config.yaml
arch: "transformer"
model: "CTC audio transcriber"
dataset: "single English nouns, adjectives and verbs, spoken by a formant synthesiser in many voices"
train_examples: 78125
noise_aug: 0.01
time_shift_ms: 50
n_mels: 80
hop_length: 160
input: "log_mel"
spec_augment: true
win_length: 512
tokenizer: "char"
vocab_size: 29
norm: "layernorm"
norm_position: "pre"
hidden_act: "squared_relu"
head_dim: 32
fused_qkv: false
bias: "all"
qk_norm: true
parallel_block: false
moe: "top_k"
num_experts: 32
moe_every: 1
expert_mlp_ratio: 0.5
experts_per_token: 2
shared_expert: false
subsampling: 4
layers: 12
width: 128
positions: "conv"
residual_init: "none"
optimizer: "muon"
muon_scale: "original"
learning_rate: 0.011
momentum: 0.95
nesterov: false
orthogonalizer: "polar_express"
adamw_lr_other_params: 0.0009
max_grad_norm: 5.0
cautious_weight_decay: true
max_steps: 8900
batch_size: 256
epochs: 29.2
lr_schedule: "step"
warmup_steps: 440
weight_decay: 0.01
adamw_weight_decay_other_params: 0.01
Rows from block 7 of a small CTC audio transcriber, named by matrix and row number. Rows with one number within an expert belong to one neuron, the router's apart. Each number is 200 + 20 x the weight over its row's rms, rounded and kept within 0 to 999. All counts start at 0.
Before each expert's rows are labels from the 100 clips, of 14848, where the router gives the expert most weight on average: "strongest on" is what is common among them; "peak on" is the class under the peak. Only what is clearly more common there than usual is listed. The data: single English nouns, adjectives and verbs, spoken by a formant synthesiser in many voices.
# router: router (model.blocks.7.mlp.router.weight, 32x128, trained with AdamW), inputs 64-127
# up: expert up (model.blocks.7.mlp.up, 32x64x128), inputs 64-127
# down: expert down (model.blocks.7.mlp.down, 32x128x64, transposed), outputs 64-127

# expert 31
strongest on: /l/; /u/; /ʒ/; /j/
peak on: /u/
router.31,184,196,208,207,186,190,185,212,223,182,161,174,181,229,218,207,192,218,231,225,191,185,187,224,184,193,189,216,184,230,197,212,207,186,188,210,246,207,215,197,180,181,180,194,212,194,225,200,196,205,204,212,217,208,221,234,226,219,187,178,171,211,220,186
up.11,244,229,227,217,220,178,214,171,208,227,179,222,208,207,191,168,211,225,198,168,195,213,174,200,184,211,181,204,231,181,216,176,222,204,178,212,194,231,209,160,175,212,202,241,183,204,162,173,203,197,196,199,193,200,155,212,181,187,186,183,219,219,200,216
down.11,194,249,197,166,213,209,179,180,200,184,199,176,178,193,199,195,192,172,223,206,210,224,201,191,213,209,194,223,210,183,223,201,190,192,162,167,189,227,198,207,201,191,153,184,265,214,183,180,181,188,207,215,204,163,196,216,217,199,204,206,214,215,205,222
up.12,230,216,188,244,202,202,199,180,191,168,255,196,240,185,232,193,227,203,190,197,182,194,191,201,195,162,201,169,219,213,197,197,159,174,205,207,177,209,204,219,203,203,191,236,227,198,212,218,193,218,191,180,203,224,187,206,196,191,202,196,176,199,189,202
down.12,175,176,195,211,222,148,203,193,190,165,219,202,199,163,171,172,220,219,229,227,223,205,205,206,186,193,169,199,179,198,197,247,171,192,191,183,180,193,192,186,231,179,182,199,176,180,224,186,202,220,177,222,212,227,197,219,179,215,196,185,207,183,196,163
up.13,168,192,184,213,207,213,195,200,207,198,190,209,208,208,221,230,168,173,167,188,225,205,200,188,254,203,204,218,220,187,191,179,192,199,177,212,163,185,217,185,202,184,200,192,189,168,177,179,242,191,213,221,189,193,201,168,212,162,199,203,205,194,190,217
down.13,198,209,227,203,167,253,171,181,169,232,198,219,212,208,168,228,192,193,211,169,166,223,207,203,216,172,191,164,192,194,204,189,199,197,224,184,192,186,200,200,176,179,198,184,214,151,154,186,194,188,232,211,216,205,187,236,201,202,220,208,195,187,190,187
up.14,227,243,207,166,151,160,198,200,173,200,217,189,210,180,201,217,189,200,167,214,230,212,180,182,192,214,189,185,182,212,187,195,203,194,174,191,183,215,201,184,169,205,191,220,176,180,190,220,227,177,193,198,221,217,203,216,186,210,215,210,212,211,199,218
down.14,207,173,197,219,188,170,179,197,191,219,152,177,224,207,207,179,227,195,216,203,206,184,217,250,209,179,179,181,188,205,229,198,206,224,200,194,199,215,192,215,205,176,217,203,197,206,182,174,212,201,156,212,203,175,217,192,247,190,182,196,165,227,225,196
up.15,188,211,156,175,218,188,211,197,212,214,206,247,217,193,204,188,203,221,181,158,204,203,182,169,216,209,197,224,203,199,196,143,205,217,233,210,171,232,212,193,200,214,225,199,196,192,210,180,214,218,201,228,209,178,192,194,220,156,178,204,211,191,149,217
down.15,197,219,239,221,205,241,209,198,184,189,203,170,233,189,188,190,189,209,176,205,217,205,186,250,203,200,177,206,201,171,189,180,201,226,186,190,206,174,183,190,181,188,223,205,215,206,158,155,204,197,201,186,211,193,203,195,192,202,176,163,225,195,192,183
up.16,181,192,212,207,232,196,185,219,217,237,190,184,199,201,203,227,168,202,201,183,204,248,178,207,201,179,184,193,162,201,206,167,215,187,199,228,146,205,235,192,140,206,195,201,194,211,228,172,206,203,211,238,226,207,196,182,170,174,186,202,223,193,177,234
down.16,207,204,200,217,158,207,171,195,162,195,186,207,179,202,209,199,216,191,192,225,198,219,206,199,219,175,230,190,201,223,182,206,227,237,213,217,209,209,173,173,228,185,199,183,217,203,200,207,205,192,209,185,168,195,194,226,188,226,191,204,170,219,192,229
up.17,224,196,200,198,195,197,205,202,213,219,221,195,233,187,147,196,183,199,186,186,223,197,212,150,237,204,200,172,227,216,161,207,168,209,211,201,194,223,174,185,165,209,221,184,193,159,185,206,210,162,187,210,217,194,175,197,174,232,207,205,196,164,198,197
down.17,174,189,230,194,212,181,206,183,150,169,222,168,179,196,252,193,176,215,174,215,206,173,182,199,201,206,197,204,220,212,235,229,200,187,186,168,199,201,207,197,221,209,182,195,197,197,208,237,221,230,217,211,186,191,213,196,196,212,224,181,201,184,204,169
up.18,201,202,234,215,213,179,188,195,203,197,194,192,205,206,194,220,202,213,219,178,186,226,185,202,198,226,186,218,186,186,188,187,173,192,225,215,190,176,222,214,213,206,227,210,217,210,211,204,207,202,200,194,190,195,197,209,148,194,210,212,190,180,196,209
down.18,202,178,200,197,180,214,176,208,176,208,195,215,177,200,169,235,188,203,197,193,215,191,199,199,166,201,178,226,178,181,198,209,213,235,213,242,206,208,189,218,212,206,239,223,202,151,175,207,224,170,204,198,225,192,178,222,195,217,176,204,233,182,223,158
up.19,230,214,193,166,204,186,203,171,216,173,203,220,208,214,187,192,193,205,181,187,223,209,184,184,215,216,175,186,183,209,166,185,192,173,187,201,171,227,204,223,238,218,230,202,231,194,228,180,199,170,213,212,211,199,199,174,191,179,216,186,222,200,169,230
down.19,211,209,215,217,179,217,200,222,229,199,233,186,206,192,197,199,202,198,204,190,202,177,193,187,171,228,193,206,204,162,234,174,183,194,227,205,173,164,203,203,175,207,174,212,182,193,169,179,190,190,212,211,187,197,177,200,198,203,196,208,210,209,194,213
up.20,212,208,171,202,236,178,213,202,210,224,220,193,225,191,193,208,182,175,177,189,196,199,194,175,188,186,216,185,207,219,176,171,187,221,189,218,179,221,204,183,158,199,220,197,178,232,218,195,189,178,203,176,195,195,190,183,212,209,190,229,222,197,205,193
down.20,204,193,192,195,229,203,226,245,195,178,210,175,162,201,208,170,190,193,202,197,211,182,210,235,218,229,170,199,224,215,146,224,187,224,231,224,213,234,205,159,187,169,177,170,190,196,178,217,216,181,181,202,193,208,185,191,208,210,192,185,218,189,174,191
up.21,197,215,216,169,235,196,180,218,203,189,203,217,210,186,189,184,185,197,214,177,242,214,169,168,199,252,194,222,198,222,211,159,200,209,212,193,172,179,222,192,193,211,207,195,190,165,183,216,222,180,197,208,180,215,198,170,205,167,201,174,200,212,183,226
down.21,178,210,188,200,191,175,176,216,148,207,199,154,205,184,198,207,196,163,176,198,164,163,187,198,191,218,150,230,188,222,199,230,205,227,223,190,166,230,199,232,192,194,208,210,201,204,174,202,173,186,168,210,213,201,209,201,188,193,190,229,199,212,203,219
up.22,208,226,227,175,182,191,133,177,224,188,205,218,208,152,228,174,209,208,184,198,191,175,185,216,223,172,216,175,205,184,202,182,208,214,193,201,204,218,176,209,209,190,193,210,191,191,218,217,182,170,183,200,179,208,230,196,213,182,159,231,205,207,175,187
down.22,176,225,205,199,211,172,191,208,203,224,190,191,182,217,220,194,168,202,180,193,199,213,227,177,219,198,178,257,181,163,230,208,176,178,198,251,220,186,239,195,193,152,202,207,214,215,201,202,201,197,183,189,210,213,190,179,235,163,188,182,180,183,200,219

# expert 22
strongest on: /l/; /ɔ/; /m/; /s/
peak on: /ɔ/
router.22,200,192,184,217,196,198,176,221,222,184,175,182,182,201,223,190,181,214,230,235,214,173,200,204,195,200,200,227,187,241,215,227,196,203,193,207,240,208,215,190,187,197,187,207,216,185,203,178,206,191,204,216,207,204,224,231,227,197,221,175,180,196,194,195
up.0,204,182,203,219,200,211,206,206,180,232,199,195,253,190,181,221,179,172,177,190,203,233,184,210,199,192,190,223,228,204,173,224,195,211,172,201,185,146,213,194,172,194,172,172,185,188,195,195,227,192,205,213,219,223,209,202,203,190,206,174,207,176,226,233
down.0,203,171,204,191,216,203,207,204,219,184,214,192,194,197,252,192,209,224,192,240,178,221,217,189,173,178,215,209,225,213,180,176,187,202,188,224,185,208,207,221,192,172,209,198,212,207,181,205,172,239,223,191,212,209,220,187,177,184,203,181,196,137,202,206
up.1,193,217,218,190,192,251,179,191,218,206,214,161,222,217,167,206,167,181,191,195,198,222,196,175,202,220,159,182,209,177,202,187,164,213,223,210,214,164,189,206,222,205,191,201,221,174,209,221,208,233,230,195,207,185,199,209,170,213,195,218,195,214,176,180
down.1,190,167,188,201,221,212,209,223,160,176,168,200,199,208,185,179,210,215,197,209,188,192,182,210,206,168,172,200,211,199,192,242,216,199,204,227,161,205,211,179,196,190,212,203,229,171,223,179,248,209,190,240,168,198,187,186,206,181,216,229,173,201,231,240
up.2,176,209,175,213,219,206,223,188,201,206,197,183,203,186,202,166,179,217,194,180,198,235,208,197,219,199,224,225,221,186,179,194,187,159,203,168,224,162,226,218,238,176,217,224,213,183,196,214,173,192,218,237,196,211,169,188,174,175,194,200,213,214,192,202
down.2,199,213,166,177,198,221,228,200,205,244,206,190,181,242,207,171,187,220,178,238,187,213,196,220,200,216,191,201,198,212,181,216,170,205,175,213,217,217,195,198,168,204,199,181,199,212,208,230,206,174,207,190,201,209,190,217,201,202,219,210,193,208,171,221
up.3,249,205,217,227,177,154,186,179,176,208,170,191,229,162,210,202,198,145,220,216,167,186,205,201,208,227,192,203,204,154,179,235,194,202,178,241,207,214,192,194,227,194,189,184,207,209,200,189,197,203,204,206,185,225,226,201,155,183,202,189,188,224,205,196
down.3,203,189,194,196,189,196,180,193,183,217,231,211,223,151,189,212,199,203,184,216,216,207,199,223,187,174,195,192,186,248,205,215,187,193,193,177,226,170,196,221,257,202,204,193,178,200,200,205,203,186,189,220,204,167,176,205,198,175,198,189,219,198,215,211
up.4,197,209,182,221,223,175,186,219,215,218,213,190,228,240,179,195,175,184,191,186,186,211,224,208,212,241,171,239,186,185,221,142,218,187,200,217,209,209,145,202,162,218,199,211,194,207,185,226,234,209,190,177,195,191,181,194,189,203,169,206,209,194,176,242
down.4,187,190,182,245,202,201,207,189,197,189,214,180,169,194,213,218,243,201,200,160,172,236,209,213,205,211,187,176,206,192,180,178,212,153,212,189,207,197,167,200,225,215,209,172,174,230,211,207,199,181,184,198,211,213,194,179,178,195,187,228,163,220,215,212
up.5,191,187,225,228,208,173,202,189,211,228,194,175,216,211,187,233,250,219,213,215,223,219,192,180,167,197,241,222,187,175,246,219,194,189,193,212,197,176,223,226,228,187,195,195,203,167,221,189,185,214,186,212,184,179,223,197,198,168,209,188,194,190,200,193
down.5,210,175,185,159,194,206,162,199,209,177,208,189,210,198,185,213,181,201,175,159,183,188,181,212,242,223,171,212,198,192,232,226,181,186,239,218,199,203,215,187,195,212,195,218,225,199,181,163,204,211,217,211,208,194,226,196,168,206,193,236,174,194,192,223
up.6,210,179,201,193,167,195,204,200,199,199,206,191,192,201,185,170,195,181,205,187,195,178,214,220,203,229,227,197,221,204,196,186,204,181,250,209,190,208,215,221,223,183,191,178,239,197,196,150,194,226,197,200,167,192,236,218,208,184,194,201,173,196,213,163
down.6,204,201,188,192,172,186,202,229,194,208,172,193,204,171,217,204,234,177,224,165,196,191,217,230,212,210,224,200,222,211,223,187,182,202,199,203,213,216,221,212,202,207,179,166,185,207,208,209,190,225,153,204,198,197,206,212,207,212,239,210,189,220,195,193
up.7,241,189,209,230,211,196,226,213,175,236,197,201,170,183,191,204,226,201,211,206,197,201,212,188,223,197,191,201,233,166,206,183,187,176,165,221,174,188,203,168,236,189,212,208,247,204,166,176,197,181,190,207,206,191,168,195,193,168,198,152,208,198,194,187
down.7,188,204,227,191,219,186,186,226,176,188,200,207,241,213,208,212,178,175,204,162,199,206,189,216,176,205,172,201,213,186,198,205,196,235,242,188,199,209,194,224,211,185,212,205,176,161,201,174,212,196,207,189,231,186,204,179,190,182,225,230,170,212,216,183
up.8,179,196,194,230,148,201,188,211,205,218,242,209,183,171,166,229,210,218,178,196,199,207,213,188,218,221,187,179,184,193,180,203,206,236,208,188,178,200,217,191,184,196,210,217,160,227,170,232,211,199,187,182,187,181,200,181,204,192,183,161,224,227,216,200
down.8,193,201,211,232,205,196,187,187,205,203,199,203,183,225,214,192,222,222,251,214,219,225,215,181,168,210,226,211,206,178,183,191,189,208,203,208,187,207,211,200,206,195,135,183,197,185,203,194,215,166,201,202,221,186,219,196,177,203,216,191,182,198,230,230
up.9,232,202,226,188,191,193,167,175,215,211,216,219,188,207,183,206,190,207,126,242,270,231,237,227,226,203,189,186,201,199,209,214,191,198,196,197,194,181,194,192,177,182,192,206,178,230,225,207,205,224,191,203,193,167,228,213,174,192,187,198,197,218,231,210
down.9,222,190,181,184,214,212,196,211,208,212,182,185,181,220,198,224,173,202,187,213,167,234,219,208,222,222,200,208,259,234,160,238,218,252,232,234,178,167,212,222,217,220,231,201,189,190,179,198,193,187,188,211,221,190,196,159,205,162,191,193,193,233,194,193
up.10,215,184,160,171,200,186,208,191,215,193,225,202,213,177,176,195,191,199,181,214,229,214,225,200,228,191,195,188,193,227,252,274,214,211,212,181,181,208,197,188,185,243,179,225,209,171,207,194,219,217,181,207,218,193,162,202,184,235,197,179,194,193,222,206
down.10,204,207,218,205,179,217,194,200,199,173,193,195,199,231,179,200,179,222,228,171,201,192,255,194,186,199,186,174,192,215,205,224,219,180,222,183,196,174,176,200,187,217,183,209,213,220,206,173,174,242,182,197,207,193,218,206,182,228,217,218,203,181,196,194
up.11,177,206,197,194,204,214,227,156,203,196,207,168,188,192,211,230,216,211,192,211,219,177,206,168,223,198,172,198,175,179,179,204,179,195,172,192,198,163,163,182,171,193,202,214,166,205,190,204,180,187,169,228,177,185,214,194,208,203,203,222,242,208,177,215
down.11,220,191,189,189,257,194,196,199,199,163,200,204,227,209,195,190,212,199,193,203,220,185,202,178,195,190,208,202,233,221,213,190,207,194,221,194,165,160,208,169,214,166,203,191,206,147,229,227,208,194,199,225,188,179,217,182,181,206,220,210,229,189,191,206

# expert 2
strongest on: /m/; /æ/; word: lamp; word: warm
peak on: /æ/
router.2,199,213,211,201,193,205,168,197,217,183,172,175,172,199,222,196,182,210,240,232,198,202,198,209,192,196,182,230,190,239,206,215,199,186,196,172,238,200,199,177,202,190,166,193,236,181,230,183,213,204,232,210,202,192,233,234,217,219,208,189,189,218,222,192
up.0,201,229,187,185,197,203,204,176,199,231,185,198,223,209,161,226,213,200,210,210,211,212,174,217,238,220,202,216,198,170,216,190,211,230,175,206,150,221,160,213,197,197,209,226,191,173,170,217,210,218,218,201,194,188,205,201,183,218,197,193,202,193,216,191
down.0,237,212,184,192,201,214,164,193,209,211,254,188,239,208,236,200,207,222,172,184,223,213,152,184,194,207,200,186,181,212,205,199,194,213,206,194,197,217,258,264,210,208,222,196,221,179,199,216,167,188,195,183,211,175,216,231,202,182,213,181,202,201,170,202
up.1,205,179,178,245,215,196,229,207,240,188,190,216,217,160,185,234,212,202,208,186,206,196,189,159,236,197,206,212,234,164,181,160,205,183,188,193,168,201,187,173,211,179,198,212,189,223,203,209,182,202,187,157,183,238,216,214,198,211,178,192,178,182,206,193
down.1,225,197,210,199,172,212,178,221,188,189,192,157,173,198,178,185,213,193,194,192,213,184,185,193,207,212,200,173,210,164,158,207,186,230,202,178,196,245,184,187,181,188,195,198,218,200,218,189,183,209,150,219,182,188,224,187,226,183,196,210,198,211,229,223
up.2,182,214,190,152,204,217,179,214,195,208,212,207,218,184,188,212,217,198,217,177,207,177,209,198,178,178,197,177,217,238,205,202,181,202,200,176,194,171,228,225,198,183,230,228,212,221,210,199,195,212,212,197,176,206,178,195,187,170,212,176,188,186,187,201
down.2,223,174,207,173,242,206,194,204,212,187,193,169,180,245,203,202,203,172,201,207,215,180,222,161,256,226,176,169,216,221,225,192,231,193,198,171,225,176,203,179,216,197,178,186,192,182,214,199,220,202,182,184,190,170,197,197,204,222,197,204,187,227,171,198
up.3,219,231,234,194,214,185,193,175,219,186,234,200,186,204,169,181,175,196,198,251,210,247,209,212,160,166,187,177,193,206,200,196,187,234,189,192,222,235,174,208,176,205,194,221,208,186,179,157,225,217,185,172,187,199,199,183,206,207,198,167,228,191,168,196
down.3,202,211,210,157,228,149,209,193,187,237,212,218,203,193,185,179,189,170,181,228,194,209,181,196,180,209,164,216,208,208,204,168,240,209,218,204,205,223,165,219,189,199,199,187,205,211,167,206,195,227,189,191,208,228,215,200,188,171,190,184,160,217,208,172
up.4,202,204,245,178,200,212,220,214,205,194,216,245,208,161,173,161,185,187,234,215,184,210,265,186,218,204,158,202,183,210,191,208,212,210,211,189,178,227,212,201,200,210,179,167,182,223,179,218,225,215,195,201,203,190,201,205,203,189,194,228,218,209,182,175
down.4,206,171,179,210,212,205,237,218,184,201,220,241,197,234,181,213,211,192,179,221,203,186,216,202,197,194,150,227,183,210,238,158,177,216,203,211,201,173,247,172,197,180,202,204,228,156,192,204,164,213,206,213,187,193,191,245,178,187,182,162,219,191,173,195
up.5,233,183,195,215,227,199,192,177,212,235,201,195,180,205,240,204,194,225,199,174,220,203,193,182,204,238,156,232,212,235,133,196,193,200,232,181,157,171,207,209,199,210,179,210,177,205,188,199,197,196,170,232,222,185,186,191,188,198,213,204,194,201,189,206
down.5,190,192,184,218,178,189,141,221,195,170,169,223,212,217,220,212,195,187,225,225,203,214,219,195,206,186,205,203,169,177,228,203,197,177,198,206,194,169,236,206,200,186,201,176,177,206,177,223,189,187,208,200,210,236,210,199,207,203,181,153,229,184,182,151
up.6,210,232,235,223,174,181,203,160,189,218,224,200,207,186,202,198,208,175,213,202,178,233,217,204,200,213,174,178,186,159,180,212,200,183,200,174,160,189,170,226,204,188,202,211,200,198,199,209,206,195,186,236,220,177,202,173,184,188,205,198,177,181,179,177
down.6,176,207,179,193,176,164,228,214,195,179,236,208,214,180,219,191,185,198,192,170,217,183,197,209,213,216,202,187,206,173,225,248,203,197,216,218,201,210,192,172,217,211,219,241,166,189,215,194,166,206,186,225,207,233,189,178,201,164,179,217,205,197,188,216
up.7,183,208,201,187,210,192,187,170,215,214,212,212,206,200,181,241,180,201,184,201,198,187,190,198,193,195,186,183,189,225,209,174,160,208,174,212,217,180,166,208,198,175,199,188,222,186,204,199,201,199,221,219,183,188,239,211,193,223,193,207,184,203,168,217
down.7,205,226,183,214,205,227,217,194,184,230,206,184,175,212,185,203,191,228,233,188,169,208,230,194,191,182,187,231,193,245,188,223,165,185,244,220,187,198,203,183,210,200,154,190,223,156,193,186,196,158,202,190,193,207,195,184,198,221,204,191,204,195,161,223
up.8,188,198,178,171,173,162,167,207,183,219,230,183,225,205,192,229,150,192,198,184,190,176,198,234,149,208,223,188,239,190,190,209,212,205,231,218,192,196,198,216,201,220,176,191,189,193,177,199,204,190,191,173,189,180,224,214,168,177,183,216,219,200,242,188
down.8,188,216,191,201,190,189,185,202,184,188,174,163,185,224,236,171,189,170,169,200,203,211,154,187,211,199,203,247,179,192,233,192,229,215,204,168,189,199,224,209,210,202,221,187,197,195,173,215,186,232,207,218,234,217,171,212,193,209,199,166,212,209,214,208
up.9,201,186,199,190,176,179,210,218,171,203,148,226,189,181,238,197,217,199,187,217,152,234,176,180,206,188,229,190,210,185,187,178,200,208,191,172,205,202,186,198,235,225,171,228,211,185,204,176,187,233,175,220,166,222,202,208,204,203,172,181,197,219,165,175
down.9,231,190,207,201,219,214,176,182,199,212,202,183,224,200,205,176,237,208,167,194,173,224,176,167,239,171,231,221,192,155,215,212,227,227,171,166,197,185,197,186,215,220,202,196,186,204,171,226,195,193,165,223,185,222,232,189,210,225,211,189,173,212,201,227
up.10,211,203,203,195,174,218,228,194,185,227,190,186,206,251,218,217,181,208,179,200,202,189,232,207,180,213,196,169,206,202,203,189,172,192,204,199,202,211,192,172,215,189,204,195,187,209,199,172,197,231,233,203,194,176,196,169,184,168,205,221,235,206,223,163
down.10,188,218,207,147,209,222,157,197,195,183,171,197,232,221,179,177,208,180,237,215,168,203,195,244,202,197,214,221,222,230,210,207,198,178,224,212,200,193,214,194,175,201,185,194,209,239,158,199,188,178,199,190,218,208,202,201,197,199,209,209,219,199,182,224
up.11,194,200,191,165,168,195,179,227,216,181,215,208,160,170,169,215,191,178,188,218,200,257,226,175,175,215,225,189,230,175,219,197,197,199,223,194,204,214,200,172,217,214,201,203,183,205,205,189,232,186,220,203,159,180,205,210,213,215,211,221,189,189,183,220
down.11,195,197,172,183,203,193,222,193,234,166,230,172,153,158,211,225,180,203,185,200,201,222,189,192,225,199,156,171,170,210,201,153,196,203,216,199,207,245,205,193,190,195,184,196,204,172,224,187,221,190,220,246,195,213,226,208,173,198,208,192,203,203,194,207

# expert 0
strongest on: /t/; /ɑ/; /ɹ/; /p/
peak on: /ɑ/
router.0,188,198,212,209,178,196,182,202,206,194,183,188,189,223,216,203,191,222,233,226,211,194,185,228,204,173,188,234,191,247,189,216,191,182,181,192,240,213,211,189,206,171,177,199,227,192,232,190,193,199,222,200,206,225,239,242,240,217,182,205,176,208,212,198
up.11,196,234,214,226,217,174,175,200,222,164,235,213,195,211,227,183,191,223,198,204,224,211,162,185,194,203,223,191,202,207,188,201,227,192,214,223,167,205,203,200,182,228,214,197,173,209,203,200,221,231,205,165,189,167,205,174,217,202,204,233,208,240,210,214
down.11,228,190,194,160,183,189,181,229,173,185,165,196,202,182,210,184,184,182,169,187,229,195,210,210,175,208,189,188,186,192,216,176,166,177,183,178,200,175,224,227,196,184,219,164,215,203,221,188,198,171,173,207,171,195,192,189,169,180,178,219,202,194,186,227
up.12,176,194,238,180,195,226,189,190,185,201,219,186,201,238,218,194,199,229,167,157,227,204,204,204,215,184,189,207,157,192,211,179,176,231,202,214,167,198,211,177,209,218,219,215,195,166,202,177,178,221,219,206,189,190,184,186,167,200,191,199,235,208,192,210
down.12,193,170,200,205,198,191,254,251,221,151,191,212,179,150,191,228,198,199,178,187,229,195,205,184,215,202,203,207,206,207,202,180,213,189,186,170,175,199,178,223,188,204,215,180,220,215,180,228,194,204,195,159,203,184,171,216,225,195,202,198,229,224,198,172
up.13,175,198,217,218,221,191,234,185,189,176,228,177,212,213,184,209,208,194,171,181,176,205,193,214,147,194,212,165,193,230,234,202,195,228,204,201,212,198,183,201,200,211,221,200,175,212,195,220,178,201,190,171,253,192,145,187,182,188,188,176,221,204,209,197
down.13,209,197,183,198,220,190,171,186,207,199,208,186,205,226,226,197,178,211,193,190,194,160,205,193,201,188,192,232,214,216,196,239,174,250,187,193,174,195,199,188,200,213,210,145,193,225,229,213,199,207,205,239,176,198,203,202,168,221,183,188,177,230,206,177
up.14,214,201,195,224,204,183,228,202,193,181,231,201,215,194,216,186,189,171,219,244,216,179,208,174,202,201,194,192,193,170,169,157,229,185,189,195,187,176,186,186,208,223,210,201,184,185,192,204,195,223,205,226,214,186,184,203,186,206,204,180,201,222,196,193
down.14,207,167,203,215,189,213,177,231,152,175,199,200,212,173,175,217,199,172,211,249,178,200,192,224,189,161,219,226,204,227,194,215,208,204,205,176,161,179,211,215,188,200,192,241,186,208,193,228,211,198,231,225,196,203,213,178,193,217,213,236,202,228,208,201
up.15,193,201,214,176,211,206,197,162,175,220,207,212,200,193,188,220,216,178,181,199,196,230,216,191,199,219,221,187,226,206,196,204,179,177,178,217,172,185,203,219,209,174,180,233,197,205,184,183,177,171,212,221,198,189,211,205,191,148,153,182,217,231,220,208
down.15,184,227,227,187,182,201,197,206,228,249,204,203,211,151,239,207,223,192,234,198,210,218,182,190,209,209,204,210,222,219,249,180,201,205,149,214,198,252,203,172,189,186,179,194,200,183,186,181,182,198,219,194,193,176,220,222,197,190,210,200,212,182,198,193
up.16,215,234,217,228,219,205,231,201,198,194,194,187,218,205,159,212,199,180,181,195,178,220,198,178,215,189,188,229,216,186,204,197,157,183,173,196,194,199,191,219,155,196,206,208,215,188,201,184,246,187,204,213,201,150,205,207,153,185,213,220,218,207,177,182
down.16,184,198,164,222,169,204,194,163,227,200,196,191,215,204,181,204,180,198,227,190,203,235,201,156,195,200,204,232,248,238,224,190,212,193,236,184,181,217,210,219,181,172,222,213,183,205,214,197,196,193,179,198,217,205,199,216,198,193,187,178,196,202,197,216
up.17,189,215,189,200,141,182,219,204,189,210,190,214,207,218,212,178,197,208,159,217,208,186,186,160,203,172,208,193,190,181,182,174,201,171,224,212,152,186,227,194,207,210,186,213,201,212,194,192,139,209,215,223,190,194,208,165,211,185,200,189,199,178,228,195
down.17,208,203,218,233,224,205,207,213,220,220,201,170,186,225,194,181,217,215,202,231,213,216,174,210,178,164,193,199,202,162,200,207,214,183,220,177,194,180,216,215,188,212,168,186,197,218,199,205,171,221,208,191,214,207,199,185,164,217,196,176,149,196,176,203
up.18,171,216,236,226,200,168,199,218,205,180,214,235,225,185,172,195,195,179,184,234,225,186,187,209,223,210,200,223,240,166,222,152,203,214,175,179,201,198,196,179,214,173,171,163,206,182,194,199,202,182,196,198,183,204,232,186,228,170,209,187,193,194,210,215
down.18,213,199,158,191,192,204,196,192,152,179,209,191,198,231,206,196,234,185,229,190,195,230,220,171,156,179,227,186,207,189,211,170,175,216,217,208,197,210,198,200,212,185,217,200,197,182,198,204,200,233,186,201,210,226,218,217,188,164,168,208,203,206,179,221
up.19,199,195,201,190,177,188,186,205,190,237,203,168,193,171,186,210,177,189,169,239,195,161,236,195,214,168,203,223,220,209,227,176,204,217,211,167,219,241,206,202,180,208,174,221,219,218,220,199,149,205,202,217,213,180,191,151,195,209,237,209,208,191,202,184
down.19,211,198,180,173,197,201,190,236,212,219,193,177,205,201,188,215,210,181,181,191,201,174,194,193,159,224,201,198,189,213,190,233,206,181,224,201,187,182,158,215,209,222,226,228,171,236,155,195,191,200,196,174,232,196,180,219,229,185,203,196,211,251,188,200
up.20,207,194,216,225,165,213,189,198,184,221,182,203,246,198,190,188,173,187,186,222,215,186,199,165,246,199,181,228,219,185,205,191,209,215,200,202,191,183,214,187,210,244,223,199,185,140,158,197,192,203,173,192,215,239,188,182,191,221,181,183,190,211,190,197
down.20,202,207,192,177,236,189,215,225,214,178,205,180,195,207,185,213,194,177,217,155,205,193,178,224,206,214,182,226,229,193,199,195,181,199,174,215,151,198,188,206,224,200,183,211,191,189,205,188,206,205,174,187,236,215,206,196,181,224,236,163,206,193,216,204
up.21,172,223,174,219,219,197,230,213,199,188,205,209,222,195,198,212,204,219,201,202,207,215,190,167,201,173,224,191,192,188,217,208,197,190,177,202,175,185,196,193,199,206,185,241,191,211,167,169,201,166,213,202,225,200,203,218,207,173,231,193,195,214,194,199
down.21,211,246,257,183,223,199,199,186,198,209,204,224,189,218,185,211,193,175,221,175,189,156,196,216,225,211,209,193,242,197,184,201,179,234,175,202,209,225,185,194,197,194,236,182,213,181,231,180,199,170,175,205,186,179,176,232,243,201,212,193,189,200,171,197
up.22,150,191,209,209,211,180,189,189,193,187,188,220,196,200,204,178,191,221,226,181,208,203,198,176,225,214,229,167,182,204,243,176,206,228,188,193,214,229,179,210,195,207,166,208,220,242,174,209,206,189,153,179,186,200,189,203,185,197,204,225,185,210,190,185
down.22,202,248,216,194,172,180,201,205,189,178,190,202,206,194,221,217,166,185,204,201,219,188,221,201,187,201,204,196,144,194,221,183,184,171,167,240,201,162,219,223,215,195,198,223,235,203,224,176,192,186,205,247,183,218,219,201,195,191,213,226,191,188,176,187